python train.py --train_examples=39062 --moe="top_k" --moe_every=2 --residual_init="zero_last" --learning_rate=0.0038 --eps=1e-08 --adamw_lr_other_params=0.0013 --adamw_weight_decay_other_params=0
Rows from block 2 of a small audio embedding model, named by matrix and row number. Rows with one number belong to one neuron. Each number is 500 + 40 x the weight over its row's rms, rounded and kept within 0 to 999. All counts start at 0. Numbers have three digits each.
After each neuron's rows are labels from the 100 clips, of 14976, where the neuron reaches its highest value: "peak on" is the class under the peak; "top examples" is what is common among them. Only what is clearly more common there than usual is listed. The data: strings of digits, spoken by a formant synthesiser in many voices. In brackets: how many of the 100.
# fc1: MLP up (model.blocks.2.mlp.fc1.weight, 320x160), inputs 0-159
# fc2: MLP down (model.blocks.2.mlp.fc2.weight, 160x320, transposed), outputs 0-159

fc1.295:500425444500500545500500500500500552500500500500500439500575500561500500500422500500565500539500541500603562416451500547562500500451500500500500461500525500500500557459500500500500401500561486500500561500500533500500500577500586415500500547500500500500584500500500500500570618500500500500500500500500500465500500500500500500556449364559500472500555500454500447500500586500500500500500500500500357537500459500500500500500500414500500500500537427381500440500568437500500500500500500
fc2.295:529500410500414500500500500500500525560500500620500500444568500449500500406367500543500500500500440500500472500556500500500500500402500500500500500500500545500500462500500500560500500500500460500578500500500500500500500500500500500573500584438500459470500520572500463425500500500500500423500500500500553500453500590500500407500500500465500500500500500500500500455500500500549500317500454500500622500500500604500500575500500500500500457500500565500500500500500500500500500387500500
peak on: /n/ (32)
top examples: voice: low voice (86); thin (high-pass) (80)

fc1.214:395500500500500400408441500500459588442500500546500427500500500500500614500407500500446500500500500500582445437500430500405530574453587500500415470500500429500500500500500435500500500589500500446532500500500428500500500500500500447500500500523500500400500500530452500500500500500500500500500500451500500468443500454500500595500544469552500500454500500500567500500500500500500550401500500500500543500550500500500500423500500500500500446500500500500500500601500433500458500440590500
fc2.214:500422557500500500500444500500500532500500500500500500500500541500500500560500500500500569500544500500571500500500569500568500500500352500500500500500500500500500500448500500500500611500500500500500604500581500500400500597500626500500500500500500567500500500556500500500500500500500551500500500500500500500500548500500500583500500500500500558421434500544500349500500500578575553500500432500417500500500500417500500458500500500500500500410500500500500557500500394500500500500480395
peak on: /t/ (35)
top examples: thin (high-pass) (34)

fc1.153:500500385500500554440583500500500500562500500386500500500500500500500431500481490500500500500500500500500500500500586500394500500413428500500500500545468500640500408526500500500457500582500500500500573500500500500500500500500441500427500691500500403500500500416500500415500500500564500500500500500574500500500500500500500500500500500500500500500500500554500500500500412500500541500500500500500401500500500406500500500500500500500500413500500500500500574500500500500500500409500500
fc2.153:473500500500500500500500500500500500533541500500500500500500500500500500500500500500500448500500550500500500581439500500500500500366500413500500500468500500500531500500500460500356500500500500574500500500500500500508500500500500416500500494500616500500500500500500432500463500500500500500440500500398631500500500500552500500573500500523500437500500500500500631500500500379403500500500500500500394463453477500500419500548500500500500500563500500500500500500650554426500500595546500
peak on: /t/ (29)
top examples: whispered (37)

fc1.305:500500500500456586429500426500537500500500500418500500611430500500500500438500500588500500500570500528500463500585500500500500500500500500500500500420500500600500441500500463538500500500500500546500500448500500413500540441500500458500500500500500428437500500500500614500569500500526552419500500500573500500500586500500510541449427436500448500500468500500518500500567473500500500376427500400450500500500500500500500446542500580500500443500500500500500500500500582468400500560537500
fc2.305:401500420500436500500500465500500500500500500500481583410500500430500500500419500500462500500500579500453500556553560500500500500500500444500500382617500500500500500500500433447445447463481500500500500500500500500540500500424521573432500571500522418500459500561500500500500500500500551500410500500547500500500547500500500460500500539500381561500500500500572500500500500500500500604500467562500500439500500500500446437551500500528500500500500447500500500500412642500428500500500500
peak on: /ɛ/ (34); /s/ (28)
top examples: voice: child-like voice (90); "seven" (57); first digit: six (25)

fc1.12:500500500500617565500500500500535500500500469500500500444500500556500500500500500500500500500420500456500500500500569500500536400500500536386500500500500384514394500500542460557500580432500500500399423500500500500569500500500443500500578500566500500500500500500500500563500535500641500500500500500500500500500500500500433500418500500500500455500500442500467500397500500393500500460572500500555428429500500500500591500500500428500500500500500500500439500500454500500500500403500500
fc2.12:465500574425612500533549605500604536500500500500500500500577500500500500500500500500500500500476500500473500571607537464500500539500500357500500500500403389573500500424525500500500559500500500500500539500500500500500500500500592577500500544500500546528589500558500500468454405438500500500500500500500500500500500500500540500500500500454500500500500374500552500500500455500500500500500558542500500500608562500406500467500500500500500567500465554500500500500500500436500500562500500
peak on: /ɪ/ (26)
top examples: voice: child-like voice (92)

fc1.302:500596500500500500500500462406389403500500500586500500500500388500408500500500500500500500445500500500500500500500540500500576500580500500584500500500479500500500500500500500500500583500417500500403500500500500673500638531500500477500500500500421500500500500500500588500437500500413500500500500500550545451500500500500553567500455500500500500500500500405500520458500451500429500500574500500500500567500500500500500500500500500500396500500500500500500500500500500500500575500454500
fc2.302:582500500500500500500500500539500500500500500572500462500500500608500439500500500500500500500457407500500500500462500500409471500458500467500500500410500500500500500500526500500652500419500500500587500500500500483500500500500500395500559433500509500500500500554500434500634531500500500500500500500500395500573500370458500500500500500500500500500612593500500500500500500500444500565500500500500500500500500500527557590500500500500582500500541500500500500500500500630585500545500500
peak on: /t/ (67)
top examples: "eight" (77); last digit: eight (54); first digit: eight (27)

fc1.46:500500580500500500500618500452568500462500451500500426500574500500592500500500529500455454500500500500601500500500389500500549500500500444417500413434500500674500598546500500500500444500483500598500500500500500500500500500500423500500500500500500500534461563500500500500428567426500457500500544500500500500500513414500500500500500397500469500500500500500518457500500500460574434500500500500418500435500500447516500408500445500500500500500500500500500487500469500500588500500500500
fc2.46:500500500500441500500431589500526500500464500500557500500562616590500446417637500500411500500500500500500532567433500500500500464500512500500500430500500500500500500556554500500500465500446500558442500500500455500500500500500500500500649500547500500528500500500491500500500500500430500462500586500500425500500500581517500500500554500500500517500531461452500507500511500553500477600552500551500500596500400445500500500500500567500500531604516500500500500557500599529575500500533500
peak on: /ɔ/ (27)
top examples: quiet level (79); voice: high voice (66); thin (high-pass) (50)

fc1.2:500500500399537500617500500543349561500500500500500500500500500497500500500500500408500423569467500468500500500500500500500500500500500500500500500565500500500374500500356500500500500500592500500500500500500500500500533500500500476500500500500500500500500500500564500500500500500500500500346500500500500500500500500500500615500573500500500500500358500500336500500500500500500500500500500500500500453500500500500500392500500481500500482500500574408500500500500407500500493500500500
fc2.2:500383500500500629558500500500500500500500500500500500500500500382500592398500500500500556500500500500500500500500500500500500500568500437500500572500500500500500500500468346500500500500500500500500500500398500500500500504500462500544365410407500500500500500500500500424480532500500500500500426500527500500500406500500500500500500500415500566500500500500500500500500500500500434500500395581500500464500500538500500534443432456500416500500500455438500500568500500500500390500500500
peak on: /k/ (49)
top examples: "six" (80); voice: deep voice (65); last digit: six (36); first digit: six (26)

fc1.17:435500538500500500500500538500500500500500527562500500500500500500500500500702500405500500500500500500500590500592500651326392500500500500500500500500500500500500500500500500500500500608500500500500500500500500372500500500500500578500405500500500500500500500500500500500575500500500500500500500500500500500569500500500500437500551500554500500500448461500457500411500500500500500500500500500500500500500500591500500466459500500500500500500500500500372500500500408500500500500500500
fc2.17:500500500500500500629500500500500500500500571500500542449500500500586500500500500500500462500500500500544500518500500500500451500500500500500500580500500500500500500500500500500500500500500500500536500500500500537500500500500555500500500556594500500632500500500500500500574500500414418500500500500500483445500500500500500479500500500500500500449500500500560500500398500609593500441500354418615481500500531509500434500500500500568500418500500500500500440500378500500395623490412500
peak on: /k/ (26)
top examples: voice: child-like voice (56)

fc1.219:500401500500500500458434534500425500452500500507500500500500545500531500552500530514446500555591500500529500500483500458500500520500500500500500482500500454500500581415474500500500500500500500500438500555500476500500500500500500500500500387359434415500434456500500587642500575500500579500500500500500595500468500582532500500500500500500500500500500500500500500500500500500479500500586500500500427551500500382507574500500500500500500500500500599500428456551607500547500423500500517
fc2.219:500500500472571500402543442500500465555500500500500500446500453500500500428500500500453500500500500510500611500500621500500518500500500564500456500500406500500478500500500500474500500544561565558455454500569500500500500500500381500482500500500538535500500500500500446500500443500500500500440500500500500466459594500500458463500500500500449500500500425500500611454556463500556563516500576627588500500402500500500500576500500466500525500576592546530500500500500500500459587500559500
peak on: /eɪ/ (33); /ɪ/ (30)
top examples: voice: child-like voice (93)

fc1.160:505500609500500465500412430500500500500500500500594477500577500500500500500500500566500500500500399415451500500500500500356500500500454500531500599547500418439561397455500472500500500500500500572500500500500500500500500500500500500500500500500500500500500500500609500500402500500500500616500500452556500500500500500596500500587408500500500434592500500500443566500459529431500500500546500500397500500526542500500500500536459553500500500408500500500500500500500500500500500500500500
fc2.160:571500500356500500500500438500549569377500500429500500500527500500500500457500500500500500567500500500456500500500500500533500500500481552500464500500500500569500614500460500500554561500500500500500500645563500500500349500500590500500500500500500525542500500500500500500500563500500500371455500500500452462500500500500456500445479500500500500500500650500612500589516439443500500500500500500448500500500500500460500533466445484500500500552500450500500500500500500500500500563500500
peak on: /ɛ/ (34)
top examples: voice: child-like voice (82); "seven" (55)

fc1.303:578500379500500500500500500500536558395500394500477500422500500500576401443500500500500500500438500567500570500500500500500500465500500500500500500500500500655527500500500459500582500500500616500500500563500500528500500500500500500500500500500500500500410500446500500500500515500467500500500500589561500500500500500500500500579500418500500563486500500500500512418535500500442500436500418530500564500500500611609588500500402500500500446500500471500500500463500500500500500500500545
fc2.303:500500581500500500500500500500500500500500452573500500500500500552500500500500500500500568526500500500500500500500531561500546500500551583500500500500500438500500500500604500500500555500500500500439500500469468500524410500500500500500623521500536523500500443500500500500500500392500587500500500500433500500621500500554611500500500500465500500500572500433550341500500562500591500500500500500500461500500500500557547500500500500500500500500470500500500500500430500500500500661351500
peak on: /f/ (55)
top examples: voice: child-like voice (63); "four" (61); thin (high-pass) (38)

fc1.75:500500432500500500582579479500500500500500500421500500618500500425500444500500500500500467539500500570500500530500500500500500500500557500500548500500500500500478500539500426579500476412500500577611530500425440417525500544500439500500500500500500466500500500500500500567500500500500500500416410500500531603500500453500558391502467446527500500500410500500533576457500561500500500500500533500500555500500429500500554555549500500500434571500500500500500475414500500500449489500378564
fc2.75:500500500500500500443500568438500500500572500553500599500500500392615500525437500552500500500500434578520366500500500500500500500500395500500430364500500410544500500431500500500466562543541563500500546500554611500500500603500470500500500500500438500500500500500500500500562500500500524449500500500500452500500500500500500500559500568500500522500500581500500500500500485500500477500500460581500500500500466492500500500500500500500500500664500500500578500538500500500500500500524542
peak on: /t/ (50)
top examples: voice: child-like voice (86); number of digits: 5 (43)

fc1.118:500396500500455500500500500500500500500469500485500500500562500500450483500500500468500500564500500559500500500500602555450467610500500566500500500500500421548500500500500500500500587500500500570500454457500500500562500500520500464500500577500500561500444500606500500500500383500561589500500500500500500539500500437500500414500569500500500593500635443415500500500500500500500500468500546500430500500447500566424500500500500449552469500500465500425533500500624500500500500500487586
fc2.118:500580500500464574500500542500500500408500500500464471500500500478408446500500500500500500500500544389500576500500500500569500449733546577543500500619546500500581500500500500553500500500509544500564500442500500500416467500500500500500551530500500477531526500500500500500500529500537500449500553396500462500539500500500500500500500466582500500500630500500500500500500554500500500433500457500500500500532500500500500438500551487424500500460500500500575500500500504500500500532475500
peak on: /i/ (30); /ɪ/ (27)
top examples: voice: child-like voice (93)

fc1.139:500500500500500500500500500500500500467500500500500500500500500500551584500593500585500500500500578606500500500500500477500548574500500560500500415500500500500500415500500437455500500500429500500443500500500500500500500500578500420445500593500500500500556500617500500500554500500500500524500465500500454553500500563453500500500500500500500500500500500500435430500583450394500346554346500423500500500555500500500461573500430500500500500500548500500585500500435500500500500500500500
fc2.139:500451500500531500500500500516500500500500356500500500418500500500454500437584420598538500584500473500500500500500500500500500595500500500572500500500471500500500500500500500500500440500500500500500500500500353500500500500556500554569500500500515500500500500610500500500500588500381500377500500554500500500531500500500500500500500515500500500500500383500500578500500500500500500500500500552500434451500500500500500500392603438384500541419500500500500509555500466500513500500500500
peak on: /eɪ/ (27)
top examples: voice: child-like voice (82)

fc1.223:447441491500500500500500500500500500500500500500424500500500500500500500551500500500500500500420500500500500500500434500500500500500500550500500500453500500455500500428500500427681500500561500500500500500500500500500500500575346500500500500500500500561548500500552613451441500500500442500500500500651500500549500600500500500500466437500500426577500439500500407500500500500540432500500500500416500527500500500527500459500500500500500500500500500500500396500500444373460569500500500
fc2.223:500500500500500500420546500500500500500592500553500500500541500585563500500500414500500448500456443500500500500500423500500580500500500500500463500500500500500500564479413500500547500500500500500500500500500500500500470585500500500415500580578565542500500475500500500568500500565500500500640500500500500413500500466500500500500452583500500500500612500500551500500586500500500500500500500500456366547500500500399500500431500545500555500580569500500500500500500396500500412500570500
peak on: /i/ (33)
top examples: "three" (63); mains hum (34); last digit: three (33)

fc1.147:500500569543519500471500500500500468500500384438586500500500404538500500500500500500500500500500543500500553563500500500500500500436500500522500646451436500412500500500500500500500500500500455500500582563500573500500500500500500577500465500526602476500500500500416560500500530500577570462500445500570500567500563500482500500500500500500500500581500592500508500558500500437479500570500403576500500500541500500531449455567500430500462500500540566500439500500423500500500538500532422
fc2.147:500500500500472500466511415500500500574500500500386615500413500500500500500604500500500500500563586500500421561500500500500500500500500500543500591500594500500500500440500500500354500500500564500580460500500500548500466500500500565500547500472500500500500413500462500500644500500500500500500372500500402555500500500529500500469500500543500500500500500500500530500587500598428500500500450437500558500500500500500500500470457500456500500500500500500500500500500538500563500500557500
peak on: /ɔ/ (27)
top examples: voice: high voice (96); thin (high-pass) (31)

fc1.296:500500500500500561382500599500500432500456500500500500500439500500500500500500500586500500500554604449563500500433500577610500500500500411589500500500500488500500500500500431500500500500456572500500500500544500500458500500500500500500500452500402500428500543500500500500500500500500500500500500596500500465500500500549500293500500500500500500500500376500500368531500500500500500389449500500500500500485500500500500500500500500500500500500500500557500500500500500500500560500500577
fc2.296:500475500500500500500500500451500500500500500500500413500500575500572500472542500510500500452500500420500577500500500500500500508500500548500462500500500500500409500500500500500500500431449500500500586500500403441500574500500500500500500500452566505433439500500500582500595500599500500500500500500500500500500366500500554500611500530462521444500500431500500500500596500500564500500500500593500462500500534500500500500400500500500500500631500500554387462500530500448500500608500565
peak on: /t/ (43); /k/ (31)
top examples: voice: child-like voice (72)

fc1.156:500500500500500500500500500500500500500413424500591500500566500500500500500500434500500500564518500500500529500500462500452500529500500500500619500635500521500388500500500500500466500500500432537500500584500500406485500500500500500460500599523429500438461500500500500538453589500500555500598500500519500412555500500500500552500500442500364431419574500500500500452500500500500500500578500500428500500500500500500500500500500500500522500500449610500500443500500595500500500418520500
fc2.156:500500500500500473500500612500500500500500500500500500500500500500500500483500500391500500500500500500536500500500500500500500500500500500500500500500601500500500500463500500500500500500500586477452500500500500500455500500500500500442350537500500500500500500500500500449588500500500500500500500500500644500426486432500500500500500500578500420500500500593500500500500500500500518500500500454564500424644562399500564500573376584500500349500500397500500500500500500444500500500500500
peak on: /ɛ/ (33); /ɪ/ (33)
top examples: voice: child-like voice (73); thin (high-pass) (37)

fc1.34:500518422500500432434476457500383500500500500485500500500558562500406500500534500560588500500500500500500500430500586500606500500500500500500500459500500500500500500500500500500500531500500572356414500500500535500500500500500500500556500439500500500500500500533500500500500500500588558500500500561500500572500565500500500537533423469500500473500500395500529500568573473500500391564500500500473410500533500500581552581500500500500500515538500422500567500574500558500500431500500547
fc2.34:586500572500500462500537500500500500562500575561552535500545500500547500500606500500500500500500500500500500500554500389403515500500572569418450500500500417500456500500523500500434432532430500532423500470589500500500500417610500448544500500500538500500608500500500500500500584500500476568596500595500500500471500500500500500500500500500500579500500500567500519500500500500455444376500500500500556500500500500500500500457500500500500500384500500500500500532500500500500500540442500
peak on: /i/ (55)
top examples: voice: child-like voice (92); "three" (66); first digit: three (28)

fc1.74:579500617500440500500488500500500500500500500500500529500500500493359500500556500500500500500385500567426500500500500592500500620500500500497500500566612500500500500500500460500500564500533500500514500500462439500500563500500500480500467500500500500500457500500500500500500604500500500500500500500500500500500500500500500549500500458500500500500500500500500647500532500500500500500500500320500357539500500500500500500500500500500500449501500500500617531500541584500500410500500496
fc2.74:500500567500500500500500500500500500458500562500500500402500500500500538500471500500451500500500500500500500500476443500500500434500500500500500333500500586500563500432500500443500500500500638500461500500500524435500500500500556500588500500500526500500500525444465500500622500500500500500500500588441500500500500584500500417500443625623500500500500500481444500500500444500500500500500500500500477500500500500500500466500500500500500500500500613500618538500500500423594586500500546
peak on: /ɛ/ (29)
top examples: mains hum (59); voice: child-like voice (54); last digit: six (29)

fc1.164:500571430500500500419500500500500500500500500500500500477500500500500500500500446500500499500500500453500500500500500500434500493500420500500500500500500357570500500500500500500500500500567500500500500500472521500500500500500500395500500577500500500500500500500500500586618500500500500500500500500519601500500361560500500360500500500500500500500500500413645370500500392500500500500607500500500577500500500500500500500500451500500482500500500455500430578500500416500500500448500522
fc2.164:500553500500437500500500500500500500643500500374500500500500543582500443500500500500438541500392500500500500500500500559500500430376500500500584500474500500500358587596500500500552500500556500500412500500500500500500500500500500500500590500500500500456500500420500500608461412500500500500431500500403574500500500500500500500500451500500500500453500500500500500500477500500500500500500500613500500500500500500500500500500500500500500500500500500543500500410500592500500500500500591
peak on: /ɔ/ (48)
top examples: voice: child-like voice (91); "four" (57); first digit: four (30)

fc1.102:500388500500500500500500430500500500500500500500500500500500500500548500500500500543500500500612500515500545549643640500500500500500446500442527500362467426424500410500500445413500500500500589500500558500524500500500500500500610441500552500500500500500500500483500500400457500500500500500500500500541500500500452500500439500446500548500462419500500500500586537551500562500500500500500500382549481500500500500500500500500403500500500500457500557500450500500500565515500450500500474
fc2.102:500500408500500500500500500500500500500601500433500500500500500500500500500403500500500500432445480440555500500500500500500500500500500500462542609606500500411500500455500421500500500500500449500500561555500500500500398500500500500549500500500500464500500500500500500500500500413500500368582500500500500429500500560500500500589500500500500500500500500500500569566500500500500500575500500500500500500649500458562500500500467472500516500469500591500500552500474663549500410500500500
peak on: /s/ (82)
top examples: voice: child-like voice (82); "six" (70); first digit: six (34); last digit: six (34)

fc1.274:500507500500500500500560500500551415513500500500500500500500500500500500500500642500500627384500599500573500500500482500500464416500500500466500500500500488500500500500500500500500551500500500500500500500604500424500500382500518500362500500500500500500500500500500446500500534500500500500500500500500500500500395437500500536584500459500385486500500500500500500450500426556500500457507512561530500384578500500622500500558500500500500500500500500500500500408500500500500500591500515
fc2.274:500500500500444500449500500500567464500500500500500522500500596500544500438500500500500401500500500597500500500484384500500500500500607500536446623500622500567500500500500500618550500500500453500500500548500500500500500500500500500500563500589500500500500500500500500500424500500500500378500538429530430500500500500500500500500611500389500457500500500500500500500500500500500500567500500500500500500500443500500500500500500457500500500500542500500500500565641500394500584500500500
peak on: /ɪ/ (49); /z/ (32)
top examples: voice: child-like voice (99); "zero" (57); "six" (55)

fc1.175:500500500500500500500500369500500500500500445500500500500500500500474500702415500500500500500500500500500500500500500500500500500500500500500570500500500500557500500523500516500371500500500649577470577556500601500457363500500500500411451500435500500612500570500500500500555500464500500500500548500500500500500452420500500500500500458500500500500500500500500500500500573500500500500431500500500500571500440500500500500500500500500500420378500500500500557500500500500500500500500500
fc2.175:458500417500462500500500500500500500500500500500500466500355500500408500559500500500500500500500500500500500428500500500500500500500590500410500500500500546482500500500556500500578500553500500500500500634578577500585524500500500552500500500500470500459500500569500500500569500500571561534427401544500602434571500500594500500436500582500500570602500500500500633500500500500467559500500500576500500500500500548500500510436500500500500500500500500500423500465500500500500500500500500
peak on: /ɪ/ (27)
top examples: voice: child-like voice (92)

fc1.225:500488500521500606500500500500628500500500461562500500464500606476500500449533500500500500602487483443500500500441524556500478500429404450500500500500500442500500500568500500500500566500500500522500500468523569500500500349453500500500500500500500500500500500575500595570500426500500500421500500500500500500500500500500500500500500500613601500557635500500460500500500500500500500462461500400500498500500500500500500500500396500500497472500500427500500500500565584500500484557500472
fc2.225:500500475500500500487586500500500500500500500500465500529500500500547500441500587500500500500500553500530500591500500500446500500500500444543440422500440500472500500500500500500500470500523500500500500500538433500500500398569500500500393522418500500540511500535500500612500500549500528500407500500500548421619500544500500500667634500584500466572500578424500424548500500500500500500500500568536580500500500500500469500500428500562500548500500500500534500500500500500500500500500500
peak on: /s/ (98)
top examples: voice: child-like voice (92); "six" (72); last digit: six (55); last digit: seven (26)

fc1.27:500500500500500500500500500500500500556565565500500450500500450500500500500646500500500655500500500500500500500500500577500500500500500500500500500500500500555500567500500500500500500500500500500500500500500500500369500500500500500500436500500500500447536403500577433559500500500500500500500500500447500500500500500500500500500500500500500500500597500500556500594500500500500500415432569500414500625500500500500500500500391500500405420546500500500500500534437622500464500500500631
fc2.27:500680500500500478426560500500500500529500500500533500534435577568416500500500500500500500551500500500566500500500500500530430431537500500500500538500565500500409500500500500541557500500428500442439421500594500500500500643456500500340500500449500500500500500500500500500412500500559500500500500462548500429500500500500500500500500500500500500500567500500500500500500500500500500500500500500500406500500370500420500585500500546500500500500500500500500500546576500500500500500500500
peak on: /ɛ/ (46)
top examples: voice: child-like voice (75); "seven" (62); rumble (32); last digit: seven (30)

fc1.209:500457500595500500500500402500576500500500500500500606500500500561548473500500406544477500500500409500500542453500457500500558567500500500500500500574571432500500500500550500500458492444500500500500500525500500500500500538500588450500432500548500548500500599500500552500500500473575500500500533500500500532500500479500500500539500500459500500500500500563577500500500500418628410500389418500500500500500516500572500612500591500438570589500500500575500500500474500500500500500500500
fc2.209:500596597500500684500500500461500500500500500500500500383500500428500462475500500500500500500500500583471500597500424548500500428500500500531500500557500500451500500500500500500500500500580500570500528655500500500500500500500599500500543500500500500500500500500500500500500425500570500443499567500483591500574571442500500533500378450500500500500500496500500573500428500500500500500500500500500500500566500500500500500442500500541500500500478500553500456500553594500500500500500500
peak on: /i/ (36)
top examples: voice: child-like voice (92)

fc1.168:500623500500500514500500500500500500500500500500500500500631500500626435500500500500446500500500500500500563500667500500500500500500500406598500500386473500500500500552530500500500500500618500655500500500500500500425500500500500557500500500500500500500500500500500500500500621500544500500500500500500412455500500500616500500500500500500500549500442500500500500500500598500500500500500568471500500549500500500500374500500500500500500500500556437500500500500500500500500500500500500
fc2.168:573591500500500500401546500500547500500500500381500500500407500576556500500586500500500500500500500500500500371500500500500500500500500517534500500500500500500500500610500380500500500449500500500592500500561500624581500500450570500468500571554500500500500500560500500500500500500500500500683500500439500500500500586500500500500500500500500500409500500500500500500500500500505500432500466500444500500500500500500449500453500500538511500500603500500442500500482500555500500552500500
peak on: /k/ (27)
top examples: "six" (55); thin (high-pass) (31); first digit: six (29)

fc1.261:482500500609574500500500463500500500538500396500500500500532500500500534561500500437455500500500455625500500500500371500500557435434545500500500414466500500500500430353524500500564500500500500500500459500500500500500427500500500500500500500500500455500500500500500500536500599500571500500500500500626429500500500500500534500500500500500564500500479500500500500500580500500623500500500500500500500509500363500500500428467455539500500500415500574500579500500522500500500500549500525
fc2.261:463410500500500500601500466500547500500500500500500500500500500500500500500500583500445500500564500500458556500500500500563500500500560500500500391500500500500500454500553439465500500500500500590500500500500360500500500500500500500446532500583500500608500437500500500500432500500500500500500500600500573500560500482500500431431500500625500500500500445500500500488598457562500500456500567583500500580500500558500500500486500500500500500513500500500500500500388500603590500583500464
peak on: /ɔ/ (51)
top examples: voice: high voice (89); quiet level (65); "four" (60); first digit: four (29)

fc1.49:500500500444448500500500334500500500603441389500500500500569580500500500500566500500597500500500451395465500552500500500500500500500442500500500500527500500586500500500500500500500500500551474500500500500392500500500500500500500415500500500500500500500500575500500500500314500446500547500500500435500500500500500500500500597437500500500500500608500500500500500500500500500500500439500458500500500495500500454500500500589500500500500500445500500500500500500500629500500500500500396
fc2.49:579531500500500437586500500545500545530500500426500655562500500500500473500500500500500500627483500500500500500500500500500544500500500500500500602500431428553500500500463500500500500500500409500500500543569500500436542409500500500500500500500500500538500500500500500500500596569500500500500651513577500432442500500500500500500500500542500500500500547500500500500500500500500500500482500500500466609376500500500500500500500500537500500500500480566500532500417500500427500649500500
peak on: /ɛ/ (48); /ɪ/ (46)
top examples: voice: child-like voice (94); "seven" (62)

fc1.198:500500500491543500433500500500557500500553500500500500364500449500519500500500425500500520500500500578500500581471500500500500575432500500520500500500482427400500500419500500500585500500439500500500500500500500500547500564500532500442500500500500500500500500500467500500500389500500500500500488515500500500475416500500500586500500445500558500611593500453541360500500518547401500500500500440500500500451554500500500424500500500500500500500461433500560500500427650500500500500438500
fc2.198:500448361500500500516500471425419500500500500500404587500500638500500548500563517500472500464453500446570500500454500500441500428500500500500500500354500500500500500500576500558652564500500500500500500500462482436500500500500500500500500500500500500500500500500500500496500500500575569500500500500500476500500500500500500500500500500443500500500500576500439569500449564388500500500387454500500500427464561446598500500500500500500500500500500500500500500573500464500500500500500500
peak on: /ɪ/ (30)
top examples: voice: child-like voice (86); "six" (52); rumble (31); first digit: six (28)

fc1.267:500500500500500500500446500527500500500500500500500500500525500500500500500500500426500566500500500468500500553500500430591500500500500500500500500619500433500500500500500500463404500500411500380500500500492500457500500500500500570572488500500500399500560500500500500500500601500500460596555500500500500500589500500500500500614500436450412500500500500500500605500461500500500500500540500500388500500629500500500500625500555500500500500500500500500383598500457500500467500500500500
fc2.267:500637551500500500500461500500500500398500500500500611500590500500471500629440567574500443500500500483500500500500500449453410500500500500469476500423564500500459500500446500500500500500574500500500445500500500500500653500500500500570500543544500431500500500500538500500500500569500500500500500500500500500463500500571500548557587500500500500500500500461500500500500451540500500500438500500444500455500500500500451558500592500500532500500644500500500500500500500450500615500461500
peak on: /ɪ/ (49); /z/ (28)
top examples: voice: child-like voice (82); "six" (58); "zero" (53); last digit: zero (26)

fc1.212:500527500436500474458500500500500500500500500500524464500500437554596500500500468461500425500500500469427500500500500403500500567500500427592500463500500500451500400597500613500500500500500500500539500500500500500500500544500500500500500580500500500446601500421500433601500433500470500500398500500500500560500473500527461500536500536567500500500500444500500431500470561500365500423500500500500500469500426587500500500527500500577500500430500591500546500500500458500500500500428500
fc2.212:500554500500548500500500500500594500500590500500622500501572366500571391542500500500531590500500542500430500570569500500500500500416500500500500542500500500500500392423500500500500500500423500500443500488500554500526500500408456500500500482500500547500523500500500500500500500500500500399500500500557500500500479500500545500440500582500500500500500452500500500446568500500500457411500434401500524473500425538553500566500559568438500500500500500595500500500500500500500500542513500
peak on: /k/ (61); /t/ (34)
top examples: voice: child-like voice (87); "six" (71); last digit: six (37)